{
  "loss": "softmax",
  "encoder_activation": "swiglu",
  "encoder_parallel_block": false,
  "encoder_expert_mlp_ratio": 0.5,
  "text_encoder_norm": "layernorm",
  "text_encoder_bias": "none",
  "text_encoder_parallel_block": false,
  "cautious_weight_decay": true,
  "warmup_steps": 130,
  "adamw_weight_decay_other_params": 0
}
Rows from block 3 of the text encoder of a small contrastive audio-text model, named by matrix and row number. Rows with one number within an expert belong to one neuron, the router's apart. Each number is 500 + 25 x the weight over its row's rms, rounded and kept within 0 to 999. All counts start at 0. Numbers have three digits each. After the name is the row's rms in percent of the matrix's.
After each expert's rows are labels from the 100 texts, of 14976, where the router gives the expert most weight on average: "fires on" is the input token at the peak. Only what is clearly more common there than usual is listed. The data: notes from a synthesiser with random patches. In brackets: how many of the 100, against the usual share in percent.
# router: router (text_encoder.blocks.3.mlp.router.weight, 8x384, trained with AdamW), inputs 0-95
# gate: expert gate (text_encoder.blocks.3.mlp.gate, 8x192x384), inputs 0-95
# up: expert up (text_encoder.blocks.3.mlp.up, 8x192x384), inputs 0-95
# down: expert down (text_encoder.blocks.3.mlp.down, 8x384x192, transposed), outputs 0-95

# expert 0
router.0 115:530461507513541468544485491487494479488485503558527544507506505536508530491488485524479528507497552494472529519489505562480503456449539546489507545514478525477451451515481523500458505467499525553441511482529500491509450430512500491507514490512523508516475447464432489494512522523493517534
gate.0 107:524487484522516492517494497519468514526486502479510492480474478544500555508499505456494532523512540514521520535499480489484492480505548446509498512498476510545529495504508513498528528511486502510536512507475484497509482502438492505501534538554511517513474492479518488498507505532486497518
up.0 114:446503487508480512464512521493549481473516490428477473531508516531479482510517514521524517499528499521525503481523527532482509497491482520546480487488469486509490485513484488480494485501507541519502511482520494539510511484466467494491523494516512498508512485482499526500533512470486521526
down.0 105:548481517517516510519507492526447510514426508499498501500466536464522555482489480477517479544503552490482500507504509480503455499489524475481499501487517505488471490529480498499480483498494498491509487481464528475515467543473496517478508542500491494532514558554525523511534519494485504517
gate.1 116:522481520479505487463471499490481506484486501544507512498509517493527524484488463492527519505527547552510437479488515497455472522506538502492483545519459505507497484513515499544449548495478493522453506534469474510555508555515507465530425494477463518491464501478488519493546498483478496462
up.1 117:511448520484488531499472478522517494486478492512472518477504486500466525464532520494475488525457489506550463488471489503484484487511528470498513517478468553490513464509506491476518541518493481483514517511489512515556511551471508442494452504450496504510509494507439487482555500483485481468
down.1 126:498487509497513488527460479524508479533589515481531501510526518486523514467527466492502523504468495468501460447451534492504503510531530536497533522467515500486469493496521481528493517510490529502471478479482497528512491446521486485510490515506523517471497538498517505503494523502514512514
gate.2 088:542506474495490503496550518503549527486490476526500513490564484472522500502533476460476502532471501505487523480520519542476525511491483486492510480489490497497493476512510452532482483523510524501530468479527524497480499551525488510532537520495523487506508497503520496490522506471487488487
up.2 093:485554501497494496494494473476478514534503445543496493482503535486518463491530501511542477488475514508471468502487500454534492493479476489495503513483518509488533514468522564478503498508502480509482489505463512524498511498473523500505458498472471518499495435499463542500510511476478486464
down.2 097:531505477505549512529482515528534530522468486576476500521562500508488495485487580500508470457482521514496472504509541500512506493525455485523528482480481500517497488502502512503513522516493506499494454466532543533510494527530531466520501506495546547482492489478504482523507509495525520562
gate.3 087:501456525503454534481471458473533475516535476504507486481526515479478497473506500484533492460490489540507478536545470494517469527520508487545446516489497512477498517497517515487494500517504451489479530496522493504479484506507569522506497499508470500526531480521501475487482521523472500503
up.3 087:452545517506463455511523488491515535514470515468523494504463479516528482476467484515520486515529523475509501510505477514484523460497514457509499500490539518532517481513527456513480450516538461501476493515512489469462488502472502517500500517508495471468530487504530540509497501522442499484
down.3 095:470504490516495510488523499566479521448494562484508505476477493510512527452490478508495451489523510518487504520448502486504526520471530559514508507517501487490508527504461525490474484508519506509514481476493495479459498539522485490484514449535495478526477487496566491498479529477465477510
gate.4 094:493490512523521502565481515500507546510468530482511498493501488492490505482476481480454499477491531538513484510502483487544484530457544449506497506496487505504434531481545523470468481539567502507487467498497512505483533488489500552532496510467501478487505514509493532476490521477519488515
up.4 094:498499490501534497481507492494478528512514460486448499469518499509491483454511470456512472471525523495473492520515479449498514451504479495477471504514502483502521542507484496510504581513490485522478477507447481507488502511475485447486538495477534434560496487502488514547480482488517498454
down.4 094:504500462500535541488508516530507477447503506486497492492461521505496465480532496529494498468507483550477522468509460509504472496525477512505551484514481543486483463534489493529459470484495524478465514486498502517487506483492504539487490510500498474485497491485453500510500505499508446475
fires on: "wobble" (54 vs 1.4); "sync" (21 vs 0.7)

# expert 7
router.7 097:558508533515496510490531522508467539502553483531545438481492509481537504488501461492504490510551445496481491492522509479470511485510468506530518465463480464491503516525502487509563460489522560492496511513517527484475506546497464527519490524492519484500518535527505486498503466500494486452
gate.0 103:476492479465503492514495521451525502500523522519491441521535504488475503499525477515527493505504508481460491504513461539489485500511499460493477444510463541496495514501530483497491498507509501534499452497476498529491548530540546517432506533511522477512518499524554480515528507520513500488
up.0 101:510503546498522549539507481490492531521485536525492514478497482527442473538504473516505502509499464486514479468493510503425508458470527497488535495472522497527542490486474430517504481495545487460499532485483503499491492522471508490450492507475520488499491504487475543494514516499517499513
down.0 104:526485466478514502562497505514483489455510504534518501518513477507481530499454491471556507483505541530522504543489500507507515522494492484487541495473553526531511477499566516483455543473500465452491477528514509533513516530539518493503513508431471489572478512530459555502537494502509476490
gate.1 097:493521517498520494502532506493443550495441538536513550536470527484514489512549501505497496477514524488482502507505491490506543499557465527505521522523516501484491490522463505493475509516460504504455533456469521533543516501494531475522513534512497483496524544526480517526437478516507501499
up.1 091:469516453507542516530503536492524566519458466529514472504451529514517485542514462516476508521501464536514520469533503515504516462498505499498514475522509530495501488480444516528497506495481485522505501470520498487496516526548519491448489548487511473482501490531486463479511510534514518509
down.1 092:531523505526465485498483499482488470526460459544545497517459503486537506538482478495560503441485490518482492484531508466509487548500480523504509539507562505487506549523459513495452438516512572501505509494500479530499470506493533493545501530518511486481462523495522448489475505496478498500
gate.2 091:519494501497512481502490498475492463505534509477490485481537463460483469546525533512517461499470549509541508526504510492487535497523492483511499461523513529530480506515499503547479503506521516496506485507472499573440551549473480485501464485508516507485496502506473507490528527554520492525
up.2 094:483513506545505465495525441471528472505485501514505511487480523500517510479496544495518537517478480476519475451558490545495484508465539459463452459493502486503488534479496480488444449485471490450514514495485502486505481515508479511553517503489491497494509520478510488543483521466496471496
down.2 098:488527536503488511487520518495500477461477493531537492484570497540490528509528502501511507487507483461504536533493478487521452465514501494480501498493503467523518582497515500518520548493536519451510502506524507502496522514532538488517547508486495483519490498491492498480530473482499558556
gate.3 118:489537525496490570490489507500477476502576466467512523509540489516504480506518537518487545425473491508476468476503525498520502512490479512439502468454488487508505514487457499502502517553509500453535482509494450508507489468509485489504497469529507522463497461480490486506479530511523472490
up.3 103:479503472499500451512485477482483559521471529515506486487529506445552453435469497470479492493509490479517515513487458470485488501529498510505509532488481504514556512492473508520473497468459478527504534499558491535482548567483511495503521465519482501525514516514484476491471514490461501509
down.3 111:478554489503525522531506467482556520510506503474452483483512546463492506519469460499463506509466491493476482510485505515509475445496519482487479488487486515498460513469516476499523478492498505504496494555526521515501496513500497542523512532508487513525487505482517523531513518496513460514
gate.4 097:468463496493554507509494506498513502504491473488458489527483472504502494522492496491488496522490524534494520530481525494485514535489507461496498528489497523518530535481508472501508471498494470526520504523465501498514510495494496486484500493499507498488506501494480535521513549506458486499
up.4 097:514476465534507519498497438530512534494463564493520533495490469555498506539471433535514520455493496519476484462489528457515511519469498501491489446537497497517495483505517520540518479438521494533475504433541556513517506503513537526510530533526540499465505510450465519453530496508507491461
down.4 099:521537501465534504471489465497475470490503511490512579513530504476491473468466451490519498510508499516494501514499494485471520512469499491432544530463531491480460517535525522481501496481481464478519489526515529510494510520521510446489475459519515497509461493519535498451498520452531542521
fires on: "tremolo" (100 vs 1.7)

# expert 1
router.1 086:498501535502578451482516567487517500527492521491501508472502492501551501525482498479498495513503521490483509480546512532501507476544519462476475499518487502509474513519470528528481480503494499475491452510502482483470500504501553454548537445493516494462473504474523497526471535498485442519
gate.0 107:508505536483463516489525484510502505504467494549542492519525491474497449485529506512526497536511466500462509507431495500488479501486503515506494475470548442532521542479514519473455489501462559527508510517496503491500504507516510468515483480485460477512492490558507462502565485480436536513
up.0 099:526532514531513547541458493497502455521488516486466462549469488481546512484526487504475483504481504507519511516540487491497498536470515467498491484517497530499471492523528446527526490481544491526531507516524496518509518513494507546513515512525459504522524495499541546481501472509505545487
down.0 098:527491502512565504525508503498524512495495563538505484506507485478542484517495503507497477467514510494508503505505471488511528483472512476497520520506509478522447548503462462486495481504513541483462534509439499490460532487475518495512492517472479491533486499516526500477473501490534477552
gate.1 088:524473501525482476614494461506502464517474515503541489504496492476499508538535545535509497524486507498500526503510472453497494511477462524505505479499534546497562486529505480497488523478574565467542478499491501506464513478522472513487486470479525486482535505523486528508517562493500471508
up.1 089:489502551536487511476488496526490519472505493517506463512513533541488524475539500478568502492497548513499518490512478498505513511482512493516508500533504482487473512551517465469544478528558465469507495486570457493498475508479539488511496524519489551483513473498532523544525443533499500465
down.1 106:476501536517532517454462511489490452491514531463492500481523488504485440517520512487447487482527522507535511466479509485487496515525519509511558499504485472501532561476499506495459486516534492449432513506484477460474478536534518514520496490487513511519513504496508481551511486502460536465
gate.2 103:536499529467472542523442513459527517477481514489495511508511505499488520492546499512528498507489519501444511488496479478528548500498519538532500493543486488497482504466519490516516524512505536502507463484544517454486498513510496508483464503488463510515470529475505512480497497527543518492
up.2 099:478493487512455480499515521511501478515489506502496510523535492465448546485500501503464514460552475506501500470560538478472461509560491499485486464552471507508522519524517475479501477508489508538469496501509508544452510489487526507551497474508476500549473502534486456496531500508501538511
down.2 104:497523487513468518526498465487525483522486501510507504497454490505485514477461514511547503482552483537495502465508503499501506455513447558532499457506483455451475545522450466519488496464490511506502475507527490467534495519483473489490570498501522509480470479543500521489496506466521504484
gate.3 116:490505489496482457469511520507501478515524501475531530521527488474500517499496549544492531479494454507503454553468512491496526530456502472507522481516526510478513524515450507529493462447470480542521460520470499480526481519473500487482503517530485467494472536555488547510496520488534450534
up.3 111:507441543482438521488496482479492542474499475518429502516484516522462532470534471505501485541503503520501510499481450501458484499491494489521484493523515503541535475494474504466483509547514508494504483502470485529504529481509483499505502483469472510498507512496515507485520519481487514520
down.3 116:517454480512508508474475482574498496491506492501537509513538510518495519457558451527505481512471506493463453461520466440469501465516525480513428503497497484486499512554480504469495481499522500507512539484486501465494505510499485482503496489480512468484485496498490500488510448469482530520
gate.4 098:532490474513462486504500521527478464462496541498502495484495491476469463540503452473472496493489496579504492499471473504515482518509525489475514506466560498543507485450512533530467501507535507501479529477525505502513521526503525544486496490502547529491472542472537555500521531506508522492
up.4 093:503504533505523510474520493490543511503501542532489512506507507509514510500543514465474527500511494479482501494506464463537513514488486514487516487483492539452425520523467468467481537506497486488493469541486523529473561513514447526478527454504525506479502488491493483501481470453484514478
down.4 096:535488528494504490491513496520524490477490495487508517500469444513464575520496454522488498493510559555497458467544506498509494518530494522546503496525472498520510476498508465503520481504545505498511545475545494500497472464515470475496518503501479496501461497517471488480498484500479484523
fires on: "notch" (48 vs 1.4); "no" (25 vs 1.4); "-" (15 vs 4.3); "band" (8 vs 1.4)

# expert 3
router.3 097:444542451461500498486506538500508466498526487488438515487500527453509504542511507519501524470478538492527494563515483526455449532544478491543511504502515519469498489465493472494512465546501494532504533482476532538506464510510473542509497544481512525496563530478532484478504472492499501499
gate.0 113:525499505483476477519521539509520499504489474484455530520527505452487520445459480521548482532480463464486477476508558493525519403524510490476510495503528516504537497500512507537533465490529507489504475507490462537476454524495499483523489517520485526491492534499489496469489496526499473496
up.0 114:462501511465485507508524524508494510497508484514505479555503468511490481424482509523537501480470478483508489499494506481509483526507487518499480467498492511462517475540467485476516508529516522505489481521483552456502528466506495580487481486438520512574461493515528494512525485479527564504
down.0 111:492496519529480523507540508514493473524490508527484510523493451500480495489527530533509471536518528495463536490512519511484470501516485523496521510493490504455511530473471502524548479465499487545538514479483467474481512500479488506503529527509496458511475469531473474491508499504495501556
gate.1 093:504523477498533508533497481530506518537525498495531485497463505491438520489528496543497502472535501512466484506515496506502514495502504483505477502482539513506528503520491489491497515518561530490499501518469437485525527494458500511527512524492501475471488533507550483477474547480477543539
up.1 091:470532488524538513515503494528518477513490486493512498480515512500516512523519481480504537518553518453490508560539464499500500526468518473503440452495484481526519497527467489530473527523548490487515499557476516509519525529478497516527523473511514468499482491456494531494493505510501484520
down.1 093:540466513528464454475491478479506444516515460485504504541453496549483492524456531454476485491479485535519487472505438508525515466501527500510515459521477485505474474508512517531483475478472548488523506483497476503485496512475526506503490482506517468479480517510525528556510490524535469522
gate.2 097:509479552482519466502485495487512472491504477487454530466512503481517460509466509508529557521520480484472513474484485502493489477480500527461507495504479487493517513508475534522549489467531472491491525558481494476545456518464484560480488488480504496488513532501524463465522504503503472469
up.2 091:521512521498550510453503460510494509504532479492488484482502492516476500467490515468495511463498527527470502527498453485510543490509512477549487517466503515491483497540474464470532477505494564507479469489523506524498478490479501495490490505518509458480502449482485467456527516457538511497
down.2 092:480497494501470513483510515468493533503505512448470518489528543510460486530483519515477490485499526495518484490500464477501507475527456495517534500492519477499537507498484480486446510539479495508514509497523486466489514519514516459507488480463450475547520509476427553498545503523529507515
gate.3 094:457490495500496452477455523483512565517504512470538451520489502493478506521474559513462508513489503520519565484522536516506498503497478498466478511515504527507482485490517508518528513472489501530507515481496484505497456514494483504476534520528490452530501551508478485505471502478484476497
up.3 086:452534493514543509498503537528512479509504555523518494507460469489492503486494492481508481523482518520512502507504507514487474510510511536504480490510487473537510487499451520493450510511532534501511495465483486516499487521494489490474518485511538557496504492477534521527524484466507489472
down.3 095:521474473515525510476506476477536456499444507489487481496502497507486507502509513542551493478537464477526497507508520466501481497498533515535519497527478482499494489513470498509506530496491477537493507490570508503507540506448512440479509469525459515512529498529525512497481510485481515465
gate.4 097:496508517498470519487521481464474517475473528494489471518513469471482449471419494493483473504511474528478533469516487482497476538474483513561493485462462498511481540517498512557511495511520540439526454490462482487498466471466490471516482495513492461526495508495488450494497526492475490502
up.4 101:488508480477576520450458530495478471494556504495522493531498507484471457507538479506495501539486452472495519516520461469493498507510502510505492504518484486515497502466518459499494469477466497492432523518492467460489541510533504506517483494472519493473455495479471486535460475573483528457
down.4 094:509506505512489513507474508491496477489508499519499456484514521478510512494484522491520492496515513521478506513496493494489492483508511516541513490519498494514530513472507528544526481502477510479542501481485519492521582516505506557541528517516505442468472513544534471513516506512501514531
fires on: "triangle" (52 vs 0.7); "harmonic" (19 vs 0.7)

# expert 2
router.2 085:457524530496520483472501498521532512444486505485496524493492477463500486531498526495461483486475501524508482523513472502458462483499550512495489526521481441500459448495497459447488460505497516446490481499457492505474522499549497498516520528487514490483503522552512476507465489499471541483
gate.0 104:488526515502510500469573485463474529487521491551496504464528525480549514488501505493525447474504495501543537496479522473502520469513493499517508522481494463505526518522490512502499500546512490530497502502487533532469448510493489508482527490481491546484494531502528456498543475469508481527
up.0 104:549489508441542500483529481501500515493517514587497509525502518474515461535510537497467469486483526469511512522522453517520541474461506479508516462521467553481523488530495465486511498500475526529496466485466483514485516548491489507519521462484448504488514457452496488449464515473484488507
down.0 095:482507506540515523470460478527478556507524481471522497530494493554484513509521509498447490505512448468480490482555526519538491520503499518484543509514508524506443515505499503502530522454529516506511508522491479484451460511436506513487517546558485505543493533491526530528485446513521505524
gate.1 108:478474486459507450498515519473517517536517536536490473569485510532472510478519541478504511469468573491496516476477523517485445498509500491533488510466497509476481541503512500490527534508479525523525505460536531470517541480487551509496554482508502479518502487466505516481473532496493471484
up.1 107:480494520500495500459516479421510503492519540502486451487461498505537472452517525523515522500497511517488532554467491499500513507490470505493488521509473534490473472484483524500520536532468499463551488502538500479494483502514537497460490509485477478497517504489478501511485431482509511500
down.1 107:502479533525450526468503497535523509476498491509449497542480541521517496500512444474506531523462506541468547493519509516491538524542548471486501461517531498544483506506518489520503460478474533481467510528459490482517476498490501530513539497474440487527524510507483510486538495462481491517
gate.2 091:509462511476502468488514514496487455488490498496491485513514535517522463503494504504467505497468456516503499487469471490490453493511496520526525460487484473523483528491476506450511494498559534474509472501508518468496506540475518515546541442472531495499447511529491469499412493538484514557
up.2 099:498504458505498511487476496538505501482553572474465489502516493541520468519489487538474519481500487465486506487491538450499474458525503523480526534476506489505522512496490473464518492442507518468536468489507511501500478475448475488510470489506453506498507497525468503521506470513508501449
down.2 101:497524509495504460493512495494522453522524502491501499547551511521503474551487559508494468498513530483487510519509465481488501526521543514489497540445536468522527498455496514500505499480479538516502505535461486534522461574534505501535495492477512475499460519494535515481479471493532531522
gate.3 099:492471516500529531487509479515518543505498543520466506513484492529515492496510507527517494509478528489541497472479453487494515474445513503525493502492525453546493526491507506474490501476521479484436519530510504489508478508470508449490457514522493536481500492526518509526492532518498529501
up.3 096:506516447520469521507502492499513515458517496511497558498476522516486521509501537525495503458509479543451475498533512484496470501533492488501517497498487502482505501533520495482518535523463485481499481520473488511470492519511444550498526512509491515508482503551539539473588506523519484497
down.3 097:487478509505503480514487500503520467513528493558483461511521538528484496535496464508568497472574479476509526504515472513515472534523532488552450522521517490534477510508477508487518534508514471494509514466492498517485479481519534483500496503515543509476520532504518501502462536465521512509
gate.4 097:502506500538488488497525500502487453498492500463557482494498547493503494474507445523501502494487492555492506485459512484494516490484466483503502518533492547516463488450498467503513493498504448448494492540505512467507501506515501481510500456478470488500488491488483524526496496539530547513
up.4 101:498512450473515503492474510517490512474506475511454509461507421529480496474515497504508517534534492494456526453493503495486496454522491479537502488509523506525500524539473496481498487499473500515473471487510446482477472466491491530495461484495534546486511529489529485489508508488475485548
down.4 104:561504503495486497512505460488498461475503528484523518542509515519515526475556502496473507506552520543470495455495501488507560495505533508491533506558511489446491471438481538503508437453514498473557531495518505519528498507516521514448482471504522550534498494527493509506506470494525523459
fires on: "pad" (100 vs 1.8)

# expert 6
router.6 105:491551519492506495517497482450510512489503522500532482502478504512493478456439500486480486474474500473478481504488533478529538505485492510549504501440528478470484512500478472500508521524506530473510495496495536549488494535509540511526452478486487483472520527479477515514527485562501493501
gate.0 102:467562442491452457526518523451477502516494465526499524500505472479503496534499438543487472521497495479499524477499470481501495536524500505455539528438492517526501517475529477542541512526479508528500533485491458494477499501482525527533483535505512499499526535491497478524512496493545454502
up.0 099:441504472491497495496470488533528484490500471512434521536499495515516484491521498507513476491480463468493507511483485517511498491469502514524513521478512488516481546511463460486525553472418527546479500496505521501513493490530563525482502510496506510513491513529492503504501499480459490462
down.0 099:482505528519467480476504530506476466540502502503514495499499516501476478509518516478548541491545509529468492484498503497517485512502510468493494481507491491518545517541466493542501505546504483512501484493506469523512532503464516500521503517491471529495514476493483467467510516510553488473
gate.1 094:510482513505488515504489493528503530543455477535486499506524524515441507517476532500512508544520494523468527503464509499487510469504507451523505507479508518487515508535496488477452492542505497509489481474478571493554469514495513502534454506486527495443508485479550539504497500507517523499
up.1 094:502493520506464503499506486460512520475536490504565472513496469455479483519511508520506502534506482517493454516494465526476522502526465501506504477507484487506530484497497526453505498477520516482471536490511452482486478464486473525437487494464441483473481488444526464444497469489469468491
down.1 093:509519523481476488481550451495494488531487514440520479502486498502492495521469504499488470422503486470493479444450526480554496540538537500496517507550490487473516513526520501569509460505490508529506503490468457528518516505499493449458498524497507492444538477514516526521507519486513483530
gate.2 100:539490493507566482527492506456507524529496501529487515467483486515456482469518496524514514494454493541508494504482529510504462508512489471487527536537519510519524484525484490530511513488483526500487510522518505462543486506470497504452506519524522504505486486508449513546493530467497523473
up.2 105:488525482484545525505489482456484524506556548500475532483469527509463488530471503508496460526457493490490570526516550501495498486485482503490522503501486504503532506477521470539491530554483489470514499512515475511521524498487516524505524493494523476508465522529463513453437489483463487532
down.2 108:506506470484471536509496532476449490500489488518516494457540509450449512491490496488499462489492519515528497530469457523522512503466517515480548522521476522491499497489535478478557519509535495500536480491482536509474454474489518504493508484502528481476504492558467472477535478484484494490
gate.3 097:496491493514500491468489565531481477501497482488523442502487524512482484483483536495506508504486505510497479524495480450465526485456545498523520522515518489516500465508535509468512516527526482480447452469553501487458559542515516474473510477497501483489505505481494532483507519498489516493
up.3 095:496499502517454530484509474480460498505473520505497531514461523494514492517524507519506505496526501500481504477512508534467511515492513486511486533468460486530523504496494488485476491516507507512453491503492460459503429461524519475501526518495489477514507572532492494455515524491490482500
down.3 094:503504541526485483515489501517527443468498514410500531506507520510470494471510522512531470482499469513449495530507466481534497522519512480518501523530481515496534484493527518523525496504520507541531482512503476475470484493484515549485519503490514528517427454493508507481435529475503499503
gate.4 111:534507523507473525472494501478535504478490501464552500493533481499516532511482465507504539509489510512582481502513520498550512504529517528503511528511490475451521491523490517463499480429533522456498460477541526505474505509489546538511502516482477527532464475522479503519499486516501518470
up.4 100:520477541468514501484493460533479467532488532508501502491468519512525502505483491547505538496510463495472491522516458510464488531519498471488429471511490520545505450519469549510510464513544487477510531497467478490519509525438475521502502473482535466522499525470508532492495474491480440481
down.4 101:468476524481500511509524505507503502502497536531526543484541482512515470509488511464482473486537512516533507559500485502500479471551506465506496532534484497481514521481481458469482497459541505456507497482510511505509502490502517474465489550497508479438447474521490524522546526531475497533
fires on: "saws" (100 vs 0.7)

# expert 4
router.4 110:515479460506489501491456471534501501506508491512517518558491462509506502457533471489488477499510505517503500464501446444521482495493476519496521504472519519579525504498535510517502555475502524481517467506499476507553536533496489502503505469482522463510531490556493532514508529465494463484
gate.0 098:469503506495514494502498486473507476479461470478460488551483513546542502483463487493498465514435531528506499467521519519569490522464506485531495479493490513499509499528504507502483519524530480499532491513495475513489504471501520509507488508464488486458508521442501462512517499463493536528
up.0 093:497505471527505463505521501483511507500523499485554546467500509485471487493486502478478479505521516448475480531520523525487501505500503515488518494510501511514551478462496471534485532463467509505554533510491496502521488494486534502554514467490500531534540502524473495485469493484499465526
down.0 099:501504497490513530502515486499515459478521433474499513483481541524452494535470496447500500546513509476503529492488487432497520491491515530472467515495492496466501510450479485528527513522484478487473539467485480538468526544501512506497528455497502543455497478488487515533500482489525514524
gate.1 114:521496465509510517505497471519506484594510491474495512506537463545540478521472505503498501507466452474448501482495550471447490550531485522510512520482461517534532493518522505502497486511520454522502533516524493477510491465489526493526493449468489535502478465496524493491511505495522522485
up.1 107:502490439486536503536507470516505503565532528502523477502512476538493465513455515514522514476480456519484551480534493487485500510549519507493499544514502468533524488500519496509500525484505463532489510510512487465537493457498481455507495467504487487552503515521529525483498512520497538488
down.1 101:485513514513496504522485504476510467483495475452502494486446521457478462464512504504547527483482516495519459469485499521501509531481502480495523517509514495492518489452519527494496479490486527466484494566481492525536488479501493464504508531479477480504501545502494502464502534506454515522
gate.2 087:446467513449483457474480468433543535506510483515511520470464505501529515521493536503492514512471520536511462449522510468436482516472529503471497505490450480498547491502537498521472494531539521485519561511494514460467506527494557513519518475503482507525511532473516521515496514503474475508
up.2 097:506525494497476509537539483512525439539498545490497520506524453509496483559504518513533481507493469456517471508453566515461518495517504471531518528457498515489463478501437505500513478552483503494533485514496520452518515557493546516510497518530454466488506499509475528534493449542562500500
down.2 101:536520545534506514518537505488503461519461467491467500495501481536519502491490485464503478455527483458533514462516499479484525526449510497528505488486483469521519445498491485474526505459489518480494463503542484472533491499480517503498532513498544551503526475549473497526491501502508468541
gate.3 097:485491518516477489520520429540494548482487535544497470499538495525493497487462485540512479480502521490506494510491524529517527490476549556546566498487502474513486513502495503499510479489532506481500502512493529505508518480520496528536545487491515537515510509503470491514484478472495486536
up.3 097:549481478448463462466534478507485489517512504518482503457524484498516445500487478491497488506500517478494576494455512524493472487456476499480505519525552510509538479495526520449513484481522515501529505537465515520539492477496458520517506485505460495497480553463508507502524492471523500452
down.3 096:538491485504570514519474512508487521472490511515507473486545451519506477504444463534478501507507541498509462527500553494577515502508522537497494475478475469502512518509507505505533483496485551492543507491472459499461449503526553492536456509505529468534507491551509477500482492535477437549
gate.4 100:468501538547521501517505512481526506508474448533459512472519431509496525499459490561508540507456514500490522494490505483509483511523456501473509553512501478447480512483466488497502508466502508529485478505467500497517486490521444511508517486505493502540465515503484440450541552472512449479
up.4 104:543500484491489501516488484475473509501490441524531465499467511490521482540466476526508529516537500510558500541497470494521491480517492455504462498519557518496484537513501516486511518498491502507518514493488498516508553528495519466506495538444482502510508507478453532496518492490497479481
down.4 100:500477505492510452468525483491528508492466526494537483538542468479499450455493488510514467470506505488492514502506525463505495521441546503504491540513529482549503514510499481502495533542472491555495520462517527500480517474474520488503527527470511521448543469463489520546526536523501521452
fires on: "-" (48 vs 4.3); "band" (29 vs 1.4); "no" (21 vs 1.4)

# expert 5
router.5 101:523507480533502534495492506482493512489516463482509461525554505522485505499511529457548485549512514511509494450526484491502503472510501480463472485539518465460543520524473508484497524505449520507528509517488497460507485476495492485500476536512479463473492463505497473508482558460533484506
gate.0 107:505473500498456511468509518519512477468562508536503539470468472515452528493489516482482483464472533510506521507465508495470503481501486546513504496514531459520510520521501538519489484480520487477548481480477536502500500508510508473495521503436490500478482504472479535438483482552483504525
up.0 094:470489516494511476505484526490456504501522534556496523509485547502549527499482462550430479546489488483496548511538522506459507500498514481524524491497492436548544493512499525489492531514544482526498538511500474480503495506507500514498474549509534544523475520522484548486485546525453469513
down.0 099:484514483506501523483471470478502515471488482525506457515539488481527479480508482499494531491480484515501486486537505509432518502504518508506454521512488484467443505507477545504496520502427502500503486492522483543487471501508509469484483502499529488502480499459477521480486522459497527512
gate.1 104:475519490473456499544507487482498504492533499482517490525485521511502472523490511514495474497528472498513514517498490485537502509500514476487508494483499525468483473486538515493512531535513494520466508491458476472524489466481490474480508456533539470540527492481537445507472510492490525455
up.1 100:468507482490477523523491504495463493520473481542474499482485495485503491516464488475522491511543498552491468510448518516499486490479496480500466481490496452493522472517496531467503508534495478493460499517465531486507529495516513470548485516518533509495544507491544476494489525508540487522
down.1 099:467468546517530524526557495512525555535499557488466511481475506485481479507487489536555517455556529432528510476524457460502495495509500515470542492491524488498479473479486449465455525506473539523510498509516518505501489469468494489503489509503534452545454505471480519487524473487542483522
gate.2 094:476513488524515519491513536487526488515500550493505524496512489512497511520536478510538450446520468488511515480483480512495482492500503504588490492529516484472508498504512484474524525473497482493488501497540515513513475491503466513497517475527508479496512441479527532496475498539492483474
up.2 096:500553485459459556481458511483468556523523487529515499519503482497499542484497484506525531524540542492533454522475569524523526518477487530469510510505487497465478526517512515480536526510491479492480485506530496539538485531504479495505506458498477503531491487541490486464498493528488486493
down.2 096:504488526475479479537488513491485480456540475511484488500518479495525527516484534489465500497531529481494493465481485513508493491485507507550463463511478477514505527479539514503467449527483506540519520509487545490469503522532508533508489512523578492516487478512520492516522466530502544514
gate.3 104:532509488504520486514537496536496539493527484488507501479518481474525495526517519518505495470521463500525551474496514480501530488508478452502515497495467489465534502455467499489505457537535493464526530481481533494526522513501490487507495514509483527541459510476508506462526519478499488558
up.3 103:484534525463478535489489472459502496509482492546479526509470531516500508498491498485536492454490504499510491481502470498480485497489507530448501484527470487525516548501529515464512503538494478465491473530508510470528485504507506502478462506521495488503525486494485504532472547508509477508
down.3 104:516473508492507513486583500490508497506505495504543499499508494516455511507480511517528490542492458538465469526508514487538486476540504491483448454547509459450394528539509494530468486470493496513474504511528489499493519498474524483476562489473466518536518486521481515479505541521494484476
gate.4 112:488517520472458503533505516462490513501478532515504513543522523484461517523501525485498491439508466485450526501490474481494500511505457532537529440493540518484497468506510485497514476468531454500500534507496496509468510480544467482474502476544465501512514495532517538512442547456505499472
up.4 103:497583506510509447476509489492479516511528505502492498517435470464469481450520463438574536544526483493472481490520454495518500492496502532471512498489495487512490550512501485466526540494508460516521528505504500534502486506483498515517490473586518504508511537532483488507479523512528510512
down.4 111:568411515501491493500523514543475481479503555490501506486502503466524515453487488501530510500502517515536504515527508468447555518449500494512486468482506483475474533499507518498465511511538480483453511468528479481525542497484474502492485534457448500482510493537485460520516480488492524487
fires on: "pass" (91 vs 4.3); "vibrato" (9 vs 1.6)